config.yaml
model: "contrastive audio-text model"
train_examples: 78125
gain_aug_db: 6
n_mels: 80
loss: "softmax"
encoder_kernel_size: 3
encoder_stem: "single"
text_encoder_layers: 8
text_encoder_activation: "swiglu"
text_encoder_mlp_ratio: 2.67
text_encoder_bias: "all"
residual_init: "scaled_by_depth"
optimizer: "normuon"
steps: 10700
epochs: 35.1
Rows from block 3 of the text encoder of a small contrastive audio-text model, named by matrix and row number. Rows with one number belong to one neuron. Each number is 500 + 25 x the weight over its row's rms, rounded and kept within 0 to 999. All counts start at 0. Numbers have three digits each.
After each neuron's rows are labels from the 100 texts, of 14848, where the neuron reaches its largest size: "tokens" is the input token at the peak. Only what is clearly more common there than usual is listed. The data: single English command words and digits, spoken by a formant synthesiser in many voices.
# gate: MLP gate (text_encoder.blocks.3.mlp.gate.weight, 336x128), inputs 64-127
# fc1: MLP up (text_encoder.blocks.3.mlp.fc1.weight, 336x128), inputs 64-127
# fc2: MLP down (text_encoder.blocks.3.mlp.fc2.weight, 128x336, transposed), outputs 64-127

gate.236:507507513479482420443452533477483492511531511475500495486564473509514498468553481489528519506522509479527487537496505469510509451516489492497496461437484488515465497491524525518476497499530507
fc1.236:487551505519538551532557507513496526476476481498469492560474532557461486497484521480473479487482453523516517491496500492465497544495484523478504533545498526515503516532450471480509491512470505
fc2.236:484540499534496513531541489489490527452458527468467486503467535512448536493501545485480502472522533520499529521500503500548507508500485529493473502472505507507490454516504502505558517501451515
tokens: "louder"

gate.119:493530478514502498514509509533544505518519525516474499503512463515492477485526474509498516532520503488448465474484507459441463489525525463488518489462492457439516521487528445530486490534476491
fc1.119:521479541464490501471503495467472464493476479534502504526491531507515524518479497501502516447463505517542496513517509512562537479466456532506496530520532543538477489516469568487503485471500515
fc2.119:480491500512505491491532520492492468534475489500531505500518497492579500488531487467479501449481514503509541539511489516549495513545495496516507494487453508514516502479467522464484514484515484
tokens: "learn"

gate.70:493472503500473459461518490519469545462489500528480514517512516497531489465481504514482494524525497531488514494510514536513496462510516556461520504523524518464523495491471543512431514526457466
fc1.70:503525504500522533531487505490528472542524494469534485499488475527466507532523490491519520470478489467522500517478488458488490531493482444536477496456485495545484507508532457493573479473543534
fc2.70:519538506538457509524507499505491474540505479471508448539511518528483486523502448475513554458470447469540536498463502511492466543521506508535489493476536499504528504476517509555523479482543492
tokens: "<end>"

gate.94:463528468521504481505520552514524493504492514483500533517522517475493502510504484469515465512505511535543508533472500488538499472496470463473510485459510496534486472523523493518484495494517508
fc1.94:479506469529490495530492530491509483489498532479515556530509521466509505505471495473500469525486521517525506516471516471534465463500505432476515494458534500518523475517506476536501501494497536
fc2.94:483544516518466507517524502505538472473510523489500522507523486482485506572509518467491417521491485521533517487485507440502497501501491487500491536457497497532508497509534500518482495460462512
tokens: "louder"

gate.137:479535530476502471498516502517482486487518475518496496490511505534522497484559465505541527502530471499491506555520528483544479454512480496496511473494497499486472511528476520488487551495472496
fc1.137:472530511515533529502474491488531507484481487466468491514496501511483492435503490476464530497528524514500506491498504474472470500537486464497462530532486502514532482479464486479543472511480497
fc2.137:511474459486555492513474482502506475548463482483512515454516514518451507479509517493483517487530544484533505507504543497488497506548488511501452486475500487476498473553546544497513484537439496
tokens: "<end>"

gate.314:483512486511517503520512506533547516532515499503477513503520465496491482506512454514507518538544496479457465496496508472461475466528543462503502482463499458451503526500508428530484510516453495
fc1.314:504492533468475505458501484492462464488496470530504505515491498504510501502481517509474509469468504518558524507499496504547519499510443569481504532518509546547477494497457572488514487468511516
fc2.314:471490484507495506465521524496493469527501505499532507487511495482579498476530496473482517457476507511500540515503494509555494526544505517512488517479454506508519531474467530463486515481525492
tokens: "learn"

gate.221:517516473524510511534509501506550528524498506473469494494505480507497495509504477506511497511530476503445490503496497475473486472513532464495535479453501473437504512481544427533486510518469487
fc1.221:515508449524508499535489527517534539516494512474496488496492485505493488518516483486500494544530474497440489498487491507469461492517548490500508456475495463440498522491546419532492538529479505
fc2.221:518509520492511482523482472526498513467516498502481489514474495523436515509471504531516473552522502502486460462495512478481504505461506491501523481511546486461504479518526459529518484521480522
tokens: "learn"

gate.229:469523534518536490477510500490489501456520506480484518563553496545504478465533514506485528508532516525490482531501509431499478467524483476486510504457485494522489471507470481494486500519484503
fc1.229:459525519507555490514498498484501489473464513489470489557497538526473509464508527490440484495550523507498501478491499460496484529518470445471484540539489516522533493493452466483514497492498494
fc2.229:482490507505532529530475451495482471502525479508484511540462519552480518510479531488470503507526515506511465524463475448561533507529535518492456501509507499505516468507501471489521440485486518
tokens: "<end>"

gate.184:463549495488508483516457475510519466467542477468475458468569477525505531493511460482472539482520489510495518526510509519484501476525485527518514464471505506477525497527507486468519463494492501
fc1.184:530479510519496505478501480476484491522495502506500497497442474475526481485501505502485527480486537500500490474480485501525454501535538476530480503472498467506473476514465479506496497509488491
fc2.184:564484478501513493475551509498484548501514504533489531490483488512492527484466542541493511505450497505477531512471504434492473514511542495495457516524467482492479495490509536483478484550513460
tokens: "<end>"

gate.55:509484511508508468480508504497454526525543482499505481535526475527547503519536503534501500488517509516503480530471477487526486446493479520507526474433510479520474498517522524533453526472520544
fc1.55:440519490498514515557497483492527485493489506509466499499467499524492486463527470507506496502568500480480492504536539510516524496512497470483492522555499545503510472487465482500538505473511474
fc2.55:468492507470509491516510512491469521526489519507515508521476496504502516514493534526492481504511505500504508475537517483532479533519460477504469471479548502503562434475479515520495442488488488
tokens: "<end>"

gate.309:496498506536481464494505470479499514521537466498482542512536507489496538473503480506563493445561500513477521481484480462511522475542470565495523522483510476475482515465532494508517511478507488
fc1.309:488525497493526527506487543518489474479454503488451487503469484550509454535518513498464465561491485508510497489559546518506477538469496464492487495491495503543498504513430507483470495505503486
fc2.309:498456494461509492532476538484493485479509503528470476465445497517454495496470519466460487568500512538476476510505501473491546499490546494508525464498502502532487503524526496497526518468488514
tokens: "<end>"